Rows from block 3 of a small image classifier, named by matrix and row number. Rows with one number belong to one channel. Each number is 500 + 50 x the weight over its row's rms, rounded and kept within 0 to 999. All counts start at 0. Numbers have three digits each.
After each channel's rows are labels from the 100 images, of 14976, where the channel reaches its highest value: "strongest on" is what is common among them. Only what is clearly more common there than usual is listed. The data: single printed letters, digits and signs in grey, bent and noisy.
# convs0: first 3x3 conv (model.blocks.3.convs.0.weight, 192x192x3x3, each kernel summed), inputs 0-191
# convs1: second 3x3 conv (model.blocks.3.convs.1.weight, 192x192x3x3, transposed, each kernel summed), outputs 0-191

convs0.10:514432463513433343521456480538432456545510460516585485446442535457403550464456508361480527506570510490549536463556480643530516452413485485527539495446543487450392474484436505440450446558466427435569515413450469502449440440551576424505443503503545508488467511481529463495471469539483468559496522389440457470494493567517560529491542489432481550548425585459546466487493551502517480507430501463435519483490512542527401614533491417559507461569460509447579495464496511560444607507457535489574646537512529547436464545516465596543383462511467504534479485508464471504458491535511506492
convs1.10:418511499429447524488455399435394481429464396408524509463445491394454477502469501450431514508599523521483482452633448485593486568490535466518471477538419438415441522447590528526477527565523453490426499449538450489491508475506509575546473387539517508444431500530549457461391492478533571510459574549573533510528513492504429506545527487541576496361457438451540496499444545470470477447491571523451411487510483589495507512407496464476534519543441555463476592470540486466541468559508525440569418486503440527529545519480534528520431374478522536431451506525530554440445541413464524456
strongest on: capital

convs0.51:528466500392514520455468528466539549498525471516484481465590452454525411534499542513448506552598477500549524464461449417628551554506459486444479448473464475568649511467403538507437624492560530568537455497569525424454463523534521478508435488450482424517523406499486586580419488567420489491451483513500464495437376566466517465534469558540520475465588433515490468469510480486603541517493478542478408511563521611529501464484465484531420500507562425550533454551473532473512473419486474484484471449434541488483451548557459516396463517479440455420562444452525416457412559506463397520
convs1.51:468441470589473449571452454548394482487499572567466625530561445513489487472478522484554507494515442531437414428516547532404481523519456416479489620469497515519447532488477468448462435481449506575532369538476610489508545517443510433457564494531528491525453513494513510460584448468488492378559444520515504464523506595475537523478351508523464462506422498509499475383447442516489551456488521524513468499510462544495465514535430480540525437511441410544476486490444477488530447492470511501539421428499415454511522547476475407424479469496583332499526439451390519526628476529490504496
strongest on: bold

convs0.22:551507459451432505536484479470424379539531434560582460429517491543444466517437522481473551564519548533521560431454540526489592479476510421530550435392550546478559350532436504470471480589508477562435513346428476439379531469563560505475350569423509470522491494478536471441453546557603427549497482506501423489458525479529512433477544406462505542506515549457451432490472489576503496543398574522440424540516541538513514544476513550538478487488495544471607512429481530542520438521444570520504536516429498537500548492489495523543431483523471524492583460506480482478500427465490429576
convs1.22:464485549507491417420479507442525468430462571484538470525495515473435459439529464494499556413531445496468467483582500467461535556499489471580548565506532409474469535504568475508504495513554570558522625591497559454552453517496522506496467451445532520497474568445477499467397477456502566514482576573532449508601570570491423586523442508535648490414452483448499495507556492403515481468502598536507469545466471474510438479486417495505589478488464412508322422458508467454536518558551525490482519463512393527461580541605453499540507476601445516426472466520546498386469425532498545496
strongest on: serif

convs0.150:549465411552512501421493500510531433446506472543453552469533494483467519442526519437560486484472509509432449456431480467474461439423339601502545479421549470404465477498441454464512527515531470469509475397468479508467419570448546497470434529427417522468474489488519478456483461474489482503497495432500501447448520480481409438425499506512535521497472445444454432363454460538377483516442498535410465554382505631511519543453493452521460408501472573484554542435528553554483424543416485438508492521457384469489469440421505559588479508502390515527527505564537461482479359489513471512
convs1.150:545424409459506540488549618501481434430445573527574455504498434499454442470468448415445517511512480448468482487587494517416474622531481426436449555477490537442513530510518547538483480521541551474495537580531556443473486499455526458569499494552527533534472421479509501502415574504496501591493562540486454436527463525461419600562626473514561517475511480446460555484569545439414468441491493499466443460430547460566482492458465496489527494468467391505466492526487479466568518540471437564481469457523539507501531527590406655464472513534482562452452499404583557457474352531537586572
strongest on: capital

convs0.52:548426495469471463520522554515567504560511421555558534419428472521477476486535438399500560523535539600496492500487548431555551497523486418499490445455480559425476592471439544456475529507493498395493421408468514484449457442593489568486508484467491543422564397400504537518438473529454532475485437495542521500434478506509497514553525531350421532483548396550447445553493468552571456387483459523471454511540518499534624550436533490505431555461503498466465499517428517441485546555500511459465448531446529581430487411406586598521522487419404520508466472428487454533529466510441554429
convs1.52:533539574502463443444467530543547553523428466494574467437447458574511433548449466456499516448550415502504573498558475489505469541429613367543579597501533516501539338568490444524525544620470461483487524558444453469433490445478412545558558501530447441312505543434555464523469535531468482515446508409569551506505494529465493522495430443520544461499395470421490476578528462402420435511520460463545483530522531460514442523454539481522472534540501522466502471526455443494536520436434465540507586523507518507484622523498462512415484405541520496468442526539511441432525489547508531477
strongest on: bold

convs0.172:495583493513378418472546482448491575489577539493462423495529438505434600421461540502474485504525528473496475434478532478561540499447442535503521515443415501551439490556440443424566493515535477540427559386567404529485630484459518469458356557494527534463504403582438432448465472471552488575491498459481469436477464591484546412478520451512444515482486608456403436583433493490504475516475499508482537413402538592501489610446559559549454473544499534548563541502483522524474508521539508491517609549512505498480464543533498487581526499530512578499503430568484432464528468516419459541
convs1.172:576423468508458492425514488471447465482447403406524448535513478442483481611492467568493552486544470519555527425513473423484440432438500515480468564512487495526516450532550459556514440442441544509506395423448473545466513515484436443472459540502385539497447604428454521470374434519452414346509489499515493553466454382486480487600477489476586425445427476476507541421499410407466433448552435457510471458395515477503507484478523527459505495554423504484466456511479498442485499485469487542479483448429479482439610416535445444504403423550549470521437475467534505541460447445474457515
strongest on: bold

convs0.94:450486527548486491549473383444464453449479526404494419479483515579508458537478522432504475512556473481455470427461488442507484504511497488471496489550475542378412479413465418464434510382406473406443521518507522456433485506474514490569515496510367475478481436559408502469488432483448355445518428495469397479519559420434495466456484496427453468500431488599408443487504419405473538476503515523524414498472444472436532416533434471427506552490435554535485418568546510506502451410539440494493540460476509546476458548456504419452450503491531399567440522467440480472464439496494458432
convs1.94:482478525504548480460486539539510537559572487529491529580582524454468441593557530507541537456461466579472580568423497541516457510490393557557546511511549510445515641489522452562524571535578517503563498466484441561492519509519553588546590548496458446415492492584506533503465424532448481513520414484500541567504528440563555557448567465465400480448566426509585478448419425551502534517484484477490492507543579562431546594471485465526533447522465458526475487421475488523595549501456449480585482518515546491528581516495510465519506526437477473375559641507526549417625433448459509437
strongest on: digit

convs0.125:531519534559438429457477449442428479496476554423514474480516532500463449467372441418517499396527525472388454503476483459485512421499469430456455491448527413521418439461451495462546448452451502480555541489512487500490506455479403431440535461456420540372451456418380494493467412504445460447502538480400465500504477488492441482536446436491489512506513505502509501605480447444430465468462526487416458499483413551601461465527497493453503473467483490473411434472548450401465516511528578428554532425478588464397529447429461470468515478543506464463425407457443460421525464483419446587
convs1.125:591473487553536542508536476513554502574473514500535511570554500451539452518589500509511464477539452496437557589447466578530463553487603535531529471570463619516564549544546526550462557402513555545462458544595601562495533532452496511581503493487433681423445565516595619528502549547597471594501481559464537539551543481516548442559461538503610482549527532532596481513544385508495574471505533552433482456546489500487507511528578483450522483529549517486533500512507450513461526461470562528419423577554480423520491421472522584470469542483503559426437578501528486482526474457540524508
strongest on: the character *

convs0.160:460582566510476422419500512493452450494553583500582496559507498422557465482442506481508433443422534448466503444533483525448491415487383461546435504540439447548545473441506464456499531486528539452532504474562491420410537536510496479462484426515471456479492398439426442408514356456490521541490486498500476436385358442462566499500550475369460517415434515564486496602531501504421495471530485533469465502442508462507463531490500529504480449514450475481507502533474497491546509497486522560515584508512482416473475554503413506467440612508466603504506451495493494509418371537392472619
convs1.160:459490426479519521525471472433398543467421476423404472519489508589611464511496512515489552508537429563474506446533490546492524415512458539494478448527499505537506476513429479537553508466481511442523500448450463520486504498497375461499473422505401476381411499655487518554485510553526494451426508631588454485483464514458481549426513537548515450539537514414438549467521392502415470472467540480518471432520590500557434472495517502497453492519467569520456548553545541543427522412488541532463478500467475566450536436536508597438478473576424506492404587533590463589408387539486515502
strongest on: bold

convs0.174:497518455514544469467498424486513365473457521511411491468501496457502511469517593459605507489443484526468563506474475420430415521476328567537463522592457543436486556543494471511518536508472560489455457522494531443447495537473516490443528587488469550470509445505481547514405470510463459420494519511444362479451437438550471430482479433483484460516467643499437453388474436459420621502487553476461461540407435498518498503424410512477537506538500531497488477505501508505523459533483486492527477406450432492431517513554507463593558532457547498483515470441498465443485313452459422462
convs1.174:455479568473529434464594571518535542433603423576533538561481532495471429473493541455530507479390486587498511536532583524471633511448550461478473470458526551352454533477481528435518535423560506513534551423610522538486488469521511461500439494407522476482439314440511445506485497443478532532546461530498526525510484461554540518454604491506419556546507504463564562573520559522477580528474511435360507595489486545471510533538480452458490519492499439489483576461441528457564504587471522475564573524511514506479533438581499595499503410525543491482464514538477533562482437447480580466
strongest on: bold

convs0.113:533462466582452352546495548446544502504562494484419448411516532570492536496399613517537421545473467479588465487500454514463447486449500466539459564512435469484358514500441467530480442448534454522461505519506545543473570508543488365442487583524449578606563499514406532464572470470519451537462491413472430476569505526554479552500536471518419460429435432514493543478514520429513552556524504353503511560492474505460361494491496512546414489518445480521564479507577495602483535545522409524443563416466563503462409523539530525486493486529509426538568484475492526489503456527553483492
convs1.113:480534429452538429443555515540461514482467472461508513514376462502529492475510505471515493495568475594493545550533502565456444456432418445426303500438433445380391475535363608472491555450456446497460453402539473498531515496539471535558547540455498537440557517479458560535485480443467468523473534417497479468439521585453425447458499519519518437515498528466506436436533486470475501470495487404498450513460525494512579491509461477443527441425587516461521452420518459498529513455473500490508497439468519433479498509519448413469478434491440535493459462445519481420491513475278519496
strongest on: the character p

convs0.13:562506529490458546393498454469574487463578521506405492433504435635530464485399470478542488564481522511565436490505496501489540535568628575445510481545502462522507439433440594555497466514521510622389422461550459536407524508515542516428439450548459591489545416446600489423560555447528517516560504483547468591494570547499455460529583461461410547485582510559438460535496517544572450453518417558518490497479487549503536520512531463515421452499576550512523502551544450542506593499556445484530480461561521413518507463443532491527490555548474556541467427500545534538480583564492413544
convs1.13:491479407418532426564433579486478568514454546449444510489534494481509455445468425501453471444542548499443511494399470550408501545467473472426437541483460538444435521556432469510510456475465486443440417497481467438456579503535511518493450509448588485552599644424441528445523553438494451516468476488426366446458464472491446449491514489555496513475410475466460474477487423373487446546508469502579455542531513507405567451486431541497459526438428517469563505412416418445493423394465458469458510425456512556541489522524496477440423483476493506488532507446498472564519577408493553412
strongest on: the character M

convs0.80:498497543412455422496477488477474546503547540590388508388434487514554477563461462434438588464446364539465484371517428468496446537487471514497500416477544449534479479441453476483471506517467447457449543365504484556491495560511416513487363502441412480524514412502468485417529460475516501476451407494470526524474530484561591438433490416531538467489446408479465480480499517383515501552475521457442494408448455545446424481422503498521493503455417440464476451397486423492512462540523517453463495453475581503477474502548588516466446551507505480529454387504454466468479515506476389555
convs1.80:495533505541436447593466542559473421488416561503510429559472552550520474555521473570447522499487482542545463526495554512479487485420517455599546545550531430457465510601513406514458489518546552571470522485493482473511500511486481492579371580487575552510461650528464502563519424442474467536534550562484487547549521519594480614523417405432500472541408554479441489493578511397531461478464570487442506534453417532436560490481580581471482521516505601503457508451488370464474457545487553548438514457477459396532475480504523433503552554474596544521560462548520569457531532455544502555
strongest on: capital; the character W; the character w

convs0.142:448427429458480490541415487476427491498510460445419474493437548538440509585417491367431563469453446433440502498465483447510528568475533556463503564534512497564466482495460517415511509567469454450462541473470389481528475448470445472522518516448370401443470491594504488467479488472398462444487447493462460502528534470467544488450561484489483587480437462531522420602480440443537455461513468517507455463507407501423453484508447433513459449479430541530449463530498447515453494495476508507441534361548565528478560488453601535457387455455498456578500464404409533447472608458450446436
convs1.142:472520475428501530479507558508510503500513486510449460468506497513509420562416605579552503563445476553581485489481449506516471396526556526505579525415482517441497516432433539514518527485489485555441404429462494501541517452475494549465510516545593471522511604442501534484566377488509548494454480390487498473544502499620532437422458508482612504500581513479531379431490439541490501541428510498492465563400530601437480463499544526479504521580548421512475438436499544542448489529489472456491461481519454496541421442425398376562522490401573587427569475503465506410539558551486542567
strongest on: sans-serif

convs0.83:600517407466528541450472425478414388545474488418529475465604462450473463485484555486535497495569538481494573534432538359537478422484415430462513552488476489458559503471486521483492407419529408551538479386472493501469523456462552458509405546531498493467482423345487374538452482515417542559498472517541508457374442474548441420494563470556474530492533522487464440560504520591382481438444448572454467547404470557526512454545464517410438513497473480459481477439470505499404491485512458498574468468569509530524447489499495545463462506483446469460511504488510442555460440547518494486
convs1.83:549459535570482532538618503450505509480484501472391503496500512495566483422531434435528539430431473445439561550585511540473527569547469534573399415555460524542533624433563567580486468467497555506525490512538547516519432467511479414501473545441496476570508501478527548523511504443504532504500425600460469518603605536411484508566444531387481497468537471493471541589575474486512502458564571450496473513495625404465484557451388496471462448452532503500432408468521417467438508437515463547423489440527458541528567500503524489525542522501443595497387486544423534539432447463490479520
strongest on: bold; the character m

convs0.167:539511507537475500520534529491552536497465470522489505498445494489441545531481450488547459546481527639453504393528506447450487510491464460447397552583471487563469547555464532395449515437527518344493530396521403500456490404562527489455450509442462502497405509515417537470487420443546584550521467419477455501500585481571453503409572541447469439491525387411501426565480530503464433413450448476538550495537486492533565478503617492409490393548495505432470522464487501439451457587501540458564513524524494407461519510518497469567464517483519578480462452447449447561538425474464533409
convs1.167:514422443572478490489466577507502440522508496437561540425534504579511471457577531495517450493555573454463511486536542577492474503542501483444556489518530489541479447473571527518538514585373467425464457546535451482547482468547460579463500541505309495524489488474445537529482486505539463500472463545471506497510528470254463548544436466488506601473562608465483544466462568559498466503568495483508548462437556415491520460432576487460505534476564469549471482506541507461481467459499454567480534593416483608474495411558522399512580491526428453467495501485509456537544492483541444394
strongest on: the character $

convs0.190:451545495437489506451527519458521404511509466529414540451505528467545545448490522468529439457442545564443546500518426438541505465482448548476472472489490438534575506611378495488442570499486533518472449471504509457524491431628482573445547541488453552484417396546500474302393558539522475485484514540487572502457527490472505389596460568507453493547443536481504507512498472449537537519529548465546498510461485553484461573484541482527506507543482495477391499517482520495438492438493546507555523456578539453543558531440524303413601519537592454505446484550464503481390514532532486455
convs1.190:480470440478441494523444503505494484563474471499478554481424507421486472444494432475438481535524533500535463464457471473548444439490454504508533606429471455405500466439451463496559552472531472435523516502497464486466493467464403483496485413476509485463487509527506574551365475509432436553406544471546588512462460490507511464516509442496454489391579429374541468556513493486526537491432382463373539393461541460448485470594469394453474518391480505440447502428489527473494487461478505478329382450543528519472448501530488477441523497453533424450476432509528452489361573457496488476
strongest on: the character $

convs0.165:528509509564492504482390485448489498504471519548521465543605487367425530496465515495460487460514497562443520447512451541540462383492425467498469458527395547509581513377456551502419442526520293554537468445476528529496519515607501481381404448583483430466500384552523445453473547486423549486455487537464467507466590468547499440498530449523451462415545487450515534536493495498429460477487439411477485435464523594581509506514539510503465510529518456497530447475503456485466570542521440516513411559551511419578480497414511465470442507514452515433474547535529472505485510433443407500
convs1.165:497451494444450489563536560466459460517498499470429510465551413557587456396494449440545498483577558428445514551558413642470496551427453497456467563551521475481484488570501526542527524483487532473531468701513447434438582476541467537497519423495568580506582562494485451470470548528510411555521495469515487486428493496453517444510447477553515450400429451503474540436394525451460505427447481525546444463484540476496535498512490431469509539537503503481531511446441424459509431436447509485439443521479503547455536485492577431491516408616561435461464478462542512453555566497569558373
strongest on: the character *

convs0.39:501545426557444452632542473528467476600612482633500517463557573431495494518440535448521497621504475547600516488518447515507550502413507475464488395472458489509442527456449583447440397437558475541482499476449566531448503479494517517462481521469423518505580457503489453467440460522484578476476443441529430543480472490572528521522504457481458598600537489532534450588599570513599475488432521418559525493513415488461462574496491524521513537495479492502556549497508504517387547483529480538458474414446495565557356505451496490512543427450505523513476481504348574527498500466540499491
convs1.39:506510509433567474451572565546591609458496497418502592586445505474542462434528429547452483415547520544366453508536424482530502488475477446473499469494516415436474461448453527483534610556523495501572520546560466465483469515535460547501425504480453436499622577459474487484569528449432521478518542440535547499492517537494464439485462413544538404422371379431530507502508512470533532536486523474516479590503417542493567520495498528581450503511539503455431395413492483457519479453529481474479464444512484443503496536522469435448493451494385451405485483544548497493450640476404507461
strongest on: the character =

convs0.109:522442460437494505510514502514466468538550516548400460470600437592489569563500550500523414423475500512535557508463500482533444524469427450497479522453540626461529428457420466543463526452454537511498468478501542464491549516576516533387578522528441492522555435531494425484467539596597503512521463559453431514499586561518490548532601496528475522523461378475464517433496519400477556484461497498502490503518445598581380456463378440525468443516447503570568483497525468565499531461509473551501598348472593447581539518487577540418563547486494508543504445541466479544479463521448448556
convs1.109:416549442420535487482452513501468454538495539484537495490520450468506503544483512531413492439480462517479543493392436470462461504574520501404495567415551445457479426541467544431595474436399471559473520490449532428561474424406488489564453518435652489486505465391521476491476478474429523502489584484439496447438503568587471484474524520494501535437499483478482457519632445401501450526435439504454516392422521485476525466496496469502528543455542462486472490468447503492423392465445482421486530483440428454451470429513465495494445434401532487597497466414433482441644449483493439507
strongest on: the character $

convs0.85:376493464546492427503482465513449577518497538464483424476418502448550529474453454495530549390445482465364440472517469457543524581494431450438455488556456451459564511448512473378510490495420542538478500500519547614499464472464441440511489494438576440458438439551460504504452525554465441477466477444481453498541528463463695512541447482466441443502464478517407388512514495524488467511488482453472474408538453480512521496480454507469455442429430477476460412474498481542614507441527534442479432474492480497395507525569579604534477387495509403532469446520448413466484459484501486489
convs1.85:387499539472468523469515499508508549486513448613536525542484500542545554527468552554563482592476481539520555458512484539501548525561590519544522525409591447552525561523479531539569396520538426495434511500442482491525424541457534543439426389531472419541505498418544490507409450480458546509525514424588397558522496579605530523480569502525409537448548559522428589573524546523511405527503405472479495501495486503569450565438497421589551531547523532508535563599466533535529577585495508550537605533504530550514553390474504515527549438459482566497474469524574546550468462494522410483
strongest on: sans-serif

convs0.81:440554551518490538498523490504461533513565555565500571472485486547466573567583466545445510553455540544580527516438557529469617484471570491577516476501520558544520516490460460556510475600509554501474445541552512459491560465506510474478505517467461438483449501507584514472599508503642518508533544497545392537623485547531568490497532537524489514480477561525489584525544495459546569621442534582560583498556477456489515565519579546586548470563450489484552502513435500563558547475483558553534567416575561447576525617586516483481450593538580511539479532579476615487529532587542420535
convs1.81:464504399442521413451438495467445440512441537516471454460474533470432468570461522518421423522527473469531480474452506436429475475452507445486526454486403442499461488485487377442490480479512453564520477436440478430537555440395508478549491497509579429493346566408447502552561484441430518516527469569429497477548537477505434535420500461450520557432449518484518405397520444479480376477469582521497459532358576581460472430380457476455513471534479440494502535436480472470542493462487498443458513483404495520505424473530512486385516535415444463476549500410530521455521522475504487511
strongest on: the character *; the character X

convs0.59:483513452597499465521545459510441486448476461463484496507471512463483438489494472473507440486459455447423461478532487437481451468485474421441446502537426433484483479518471467466494529458457477498630507658479524440496475465438462460490742542497504478427478584571443562613481463501464442474458469539479685491479446451456483480477526523539576447567426480477677463528431452473442503437499469439474506476488456444495541461489439441432524471463460510495410512473477562470471482443450465471487467513488480484442484465479462512526573426507496409468502505498513475506545463465471606460
convs1.59:516509481408478502462464519473508461523515516513496497508552477545524525498486510524513502500535529499529503474470530561514542530500542501510532501341456510500456540472511530519519347549513502474370509428436462486523430505515516526435229468485454534541493445367514452439473466446505519547480544520509269455490550509476494505516548491519469559482549530533298519464519525485525479505550517525504451547471526508533474502460532525511513522521521493440565504523523505502563495541494479513540547512480502512507501502490476434482526558497398530490515478507477545525353418522497362514
strongest on: the character $

convs0.163:533513504441584498533481454504484466500567439426466521500551485401496441458447540464548539512540473499507555437404359439535507497477401454479497536514411562485601511383437533507491509470504465572454420452473487519478560473514487469432442510462454474504546392453512488465481482398418456495432403487478527442449509478517583416478514463526372503435487549441469444521507406456499488523498442503494441490412479543510450442537412493501426578526491502482564496420518515462468478347499522513446467556524453516547459453480499443543444521517502477413447430521473422456473491418376450570
convs1.163:474557518500446506522539590439501443515497495484427484568472461530611507457539453513477469473555536469411497596505455523494533492496422550488414517468443475576492485600531539521515518514478472481490481457523475487419539581559508511485443541450607563515588680456511479497523589509601484440533461479483492460532511519560502527453518526598550360517424571507451491478494538383521492445481501493486529422541382568550533544466435517443519548576512438496420439486431470492457476382475459456464443449446518486430506495484565590477486563462487442446553466451506524621418530506484541522
strongest on: the character $; the character *

convs0.14:508487515473473555457481506469524499510447533513422496451488568528418513544497486445457448509494482509537530500501461490589482534547551514460528368494499486500469499388415559507478672489523458550474527493521429482483568509592453553401505387480441441530530346500524426344410478468504507473488421387509465522512557446438480504461467559501449479449532483533454560518506458432569498483520442474487526454465480504424567546517616463520432517471557516577480442564544505527483514468546532441516576445527523520519478586447587469450478493546477530507469472542453517469344591481505425520
convs1.14:490523494481523485491475432533385430407502422407434496490533452500511486545489523400572521462508522435462421421527533590462381592403542497530507504546494462539500398442564410512553475541547554504520488498546522568486437429478452485632531504501597457498444520546466474507620482548512430438475470454356560531586530458556495515490530472464454489532485476554531516489557527507457524491438505481473541448538405536455516483502529480504475490510562462486514531435510492451395551441464452491408475524534535454456535479479477391491562481470543534457483489472541553523383511542554647423
strongest on: the character %; the character *

convs0.86:464446498506484319447469479492423502421538455461549415443500439494476571433443550557520464480496487478599438502464554507482567544406485470559448514489472528431503469549515458522574468659442464488488522560453434449481557470551515365565484506487499486613469513574594470511511618568548445564499562472433510516567452478510538602476560471504476501428442535512470535483465524480500532631504535510447496457455575481442394551521504469597520437548526515436571420429505535505511519512543437457556549504516542453432472579572486539526488482499463456546539519486515500501511480522569490456
convs1.86:478561461480494444415520514500496507493386435571444466524419468562480505559473538530423440535466519534587486455594510472477514406503606398441488492496470492526508436518483416496423518485513469483487541521391459409537485446472500501396507454573514458375381496473464446479423504487456552493496472479598502567481427587492486579531500546531542488508405567420459495379573421461395458444429465442530524470487407509520586410410527478514534499530422493507590522505483443550536528530548495532504565414509499498525468575535497451478478432529466582473546483478585486526494483509471501491
strongest on: bold; capital

convs0.1:519490506425453458456437456521491469415543506543511520453445493441459547402539475469519456407396407493456502478493447475473429495448392463478511389540412475442544543520429527473511512423418473435494439440455507429547544498549446523419432437467399519466471461484388522430464425479516455458469453613428419481515495501494544480508463466554562500493504483499507477530475455413447490524541495474455555466477383517571471483517510455449515491469426398509549457452454480491554475486511556557486509437549543428473561517471442398521491530425418448439495437577478418478520472498375385509
convs1.1:483566607459434542530537498501480454533607534471486453453494516537569495578435476529542580574560530557510533543563497541509537499475435504581455512570504472525465468578458529497526580504528541512481527541442518507519511487498424518437500575463570569418470463456507389554519454571543499475528465551572511510494488586561509538479527503490559441494503645520508454598575568457515557471531510480486523485564411607382487557571488570432564575526534526485459576466509510449431518510550604505482483566493544511600495527595560515428512607499587542578570586484510569490583499472525462501
strongest on: capital; serif; the character G

convs0.144:467448565464565491544496453551514542500523469593558494512467524470509435523483495434547457556488597559582474576478590609506556470438534474564462531498545464523527555519506430522475459446555589423431570482420526540523509535601595530425458463513471543509475492450484497553484443494552577523510502491542412480473454577495484405572524507531414550438525479503405553538500566494535496475434523536478518521566558429481453624596577480535511437438511510514493553476514497539464559578527648585446515505527508474564442514466483560584564493524519652385525504456448491548532472490483492476
convs1.144:522436442503349511446496472394370427456427451523473498469444488552526479458511480530434470459573431489506384464608528614498486512498575468472496424439478482473449532472548459472466480491436326471502469600448387429471432519429511512509501400492459480494446450478486444511548486451438456552561514581461480467502495489404412534455461532507528463491450509465423453453383504455516436515496433474542497501490571491557442499473428513492419446570422504463497458543495562493531501406428468450513458491483522494451524535527504469406456529441465478503482501541469503529498515515575478410
strongest on: the character +

convs0.3:505539553448440535498513454446436460499551475506529543472511420395495479476569503464451566419494542548413573496507543430426531548464387489525550498492519429551509442408441531473391489463554517535476500482568435509429571524522496479492532459485388453474471443486490510629449430441486546521556437615520547538474425543478476513513537562500531582499535409543438481588563535430475378469504500509482452437433517414501468499508476544505506415403474524553498468432490483399444465546473431472572522534489500448476572473465429426417517511477517574535408415519472494580502448495457507568
convs1.3:549537478482491489562593483421511517517474587450423437575445519465546497588498491584478504505591476495444455396539498517467529447480389461511498478541526442516449357496519651483531528518441516560494591538443557466546525478534445466443482571550516518428549564479488566481598446465511459469534515469400421499496494503492494431483477475479644434486418491452410515437485539435477461508502512466522516441523447540458418488458523536468466458482481490464465487519475516513446503530486470467503527442435492515393443382568383477451532570522468558487509462436487505421522376517450486600
strongest on: capital

convs0.95:469463542589468420465514432479467440469426496380493462426468544522410501439461560483462474458501614448453570491554518475500467529531373458501461457620528485429508541530498546470447504495434496488489447477511471419371531468547501468473537446501359477577473490519519516473452455498499437369531456477430428417578499486434408503543488461395436470477537488553433437527464505487389502442543508415481538424555461490429546498539581524481467553500448505552502483516503534501470498457590460527458548420482422502439440453528523407452523441510455488430454442445460470523494476455545491449
convs1.95:513533512534555497533558560454576467461662517460623616491546523541478453489523536470535497538516458393468582522529550468479482534550385419503448535508485578499421479433489426565567514512476565511555494554537491523478496584505527523502541537464518541532512421526451529497529580500583493478494462535453534401456509458545408575551539483516523519521469479576613516521501504448526596473520442545457454607552515436451531472513472479442563545418463529514587553521486438532595505536387485435588485564556476543522580505584458501428474502582574558467501539439499487487511424576520509471
strongest on: small letter; the character d

convs0.48:531364484492441454479465450412527421477441433392549462467415466442403460471468426475404473461497481536553551445468470410463491460476458433456491475448480541483524526493508463424473493410551416585468439485461484527455477457483496480543473552409499483487471434525485507567458431465469469506494420577459488563485432482545456440466568547410499450603468425477492395518504499532476445521455460479449552395469524471438547509460567460455448483494511466401448431468394557441458504544475505474541487447446468433459497445542430564461534435470443499532515480415359477530505456421556516485
convs1.48:498454532590477588506532503465447484516501533489528427495525457512573589415476561538554495466507533506417501531537488502461475478585461422494572455430520508492518463564568456555387420629390496547473423565604458481507483473491536526429424574533506442561555495461436467473617465407494429510434527530440508525551495468420465519499440480460482535349510586518460513525552511505470437558527523468502483546548507378440611466414479532531467512450484509505542468532519508507548494473563453536448507509525414582512480493589430457547527503557452500444433438519565560509445422542553490463
strongest on: digit

convs0.136:489536501302520470417529449502464523460490474531488531527537590544433448431489507479481416445506537512502391547478523512502450481511513476518498428428447507420539487506357474519448590548493561490414429355523477505485495535547515501444584455522477512445514396492515511563364471540516543461471492602439407552492571503485447438532490517464591498471487479445504460450513476456527486492464456497423490492525456598555487493515474516529447510501502474522473452531467519513467510453565436507438469466457508469491467494423520353444556489536436496394491440491490527469346447456450517454
convs1.136:515519486541511449615510409544427439566509501525524504445516528528478509490521524408571552483503453539518534518491579541467551504554495462518490615397565579551514506469566522444486489539425478550478483479478598488500470460457513500523549556499506457494483373541550521573424569467465483511529519550488362440492533515554540505496504523525497528592469549493406448508544466564481591469586502495584499514511456512507595483469519508504599464510522459542492481508460461526513473476451509511597555483527538457530487548497520465483495507476594463547523431472335501549669336486540383566
strongest on: serif

convs0.27:448503491487496491486521458544517449453502497535462550458436469518498378461482493447478522498467495486483484492504415548516544516425543518444469419462475521459484459470423434467440446460523419397472462454470466452519446473535530491501519532448390588462427484572434504470452463514658504481555474577503524543444554482550482360487558532463557457632461403481498464424426562398529509436452408463554456415512524573466447513482507509464448446543492472470499459478531430463439437487400590503432477529596479418546473559407465403474495502519467501482490539528476518431397506448485417514
convs1.27:476479512529427536531473506519465486563461600451558508543471515445469522512445465470536541538549500519540553377500504489568546451515535448480499632495501477402446511432664489415499508438515509441503517509448459562530550501552331484595438408502546495442477419480455404512376411485428518593499509603531457495562486494477484493540580473429476518410490510432481508521555486489513507459422456501424510531455471478460480477515516476447468528476464483566471484521486483459565446510553499474473467448502509553474441606602420430525565508449491510510458496568577499531444430479518377486
strongest on: the character $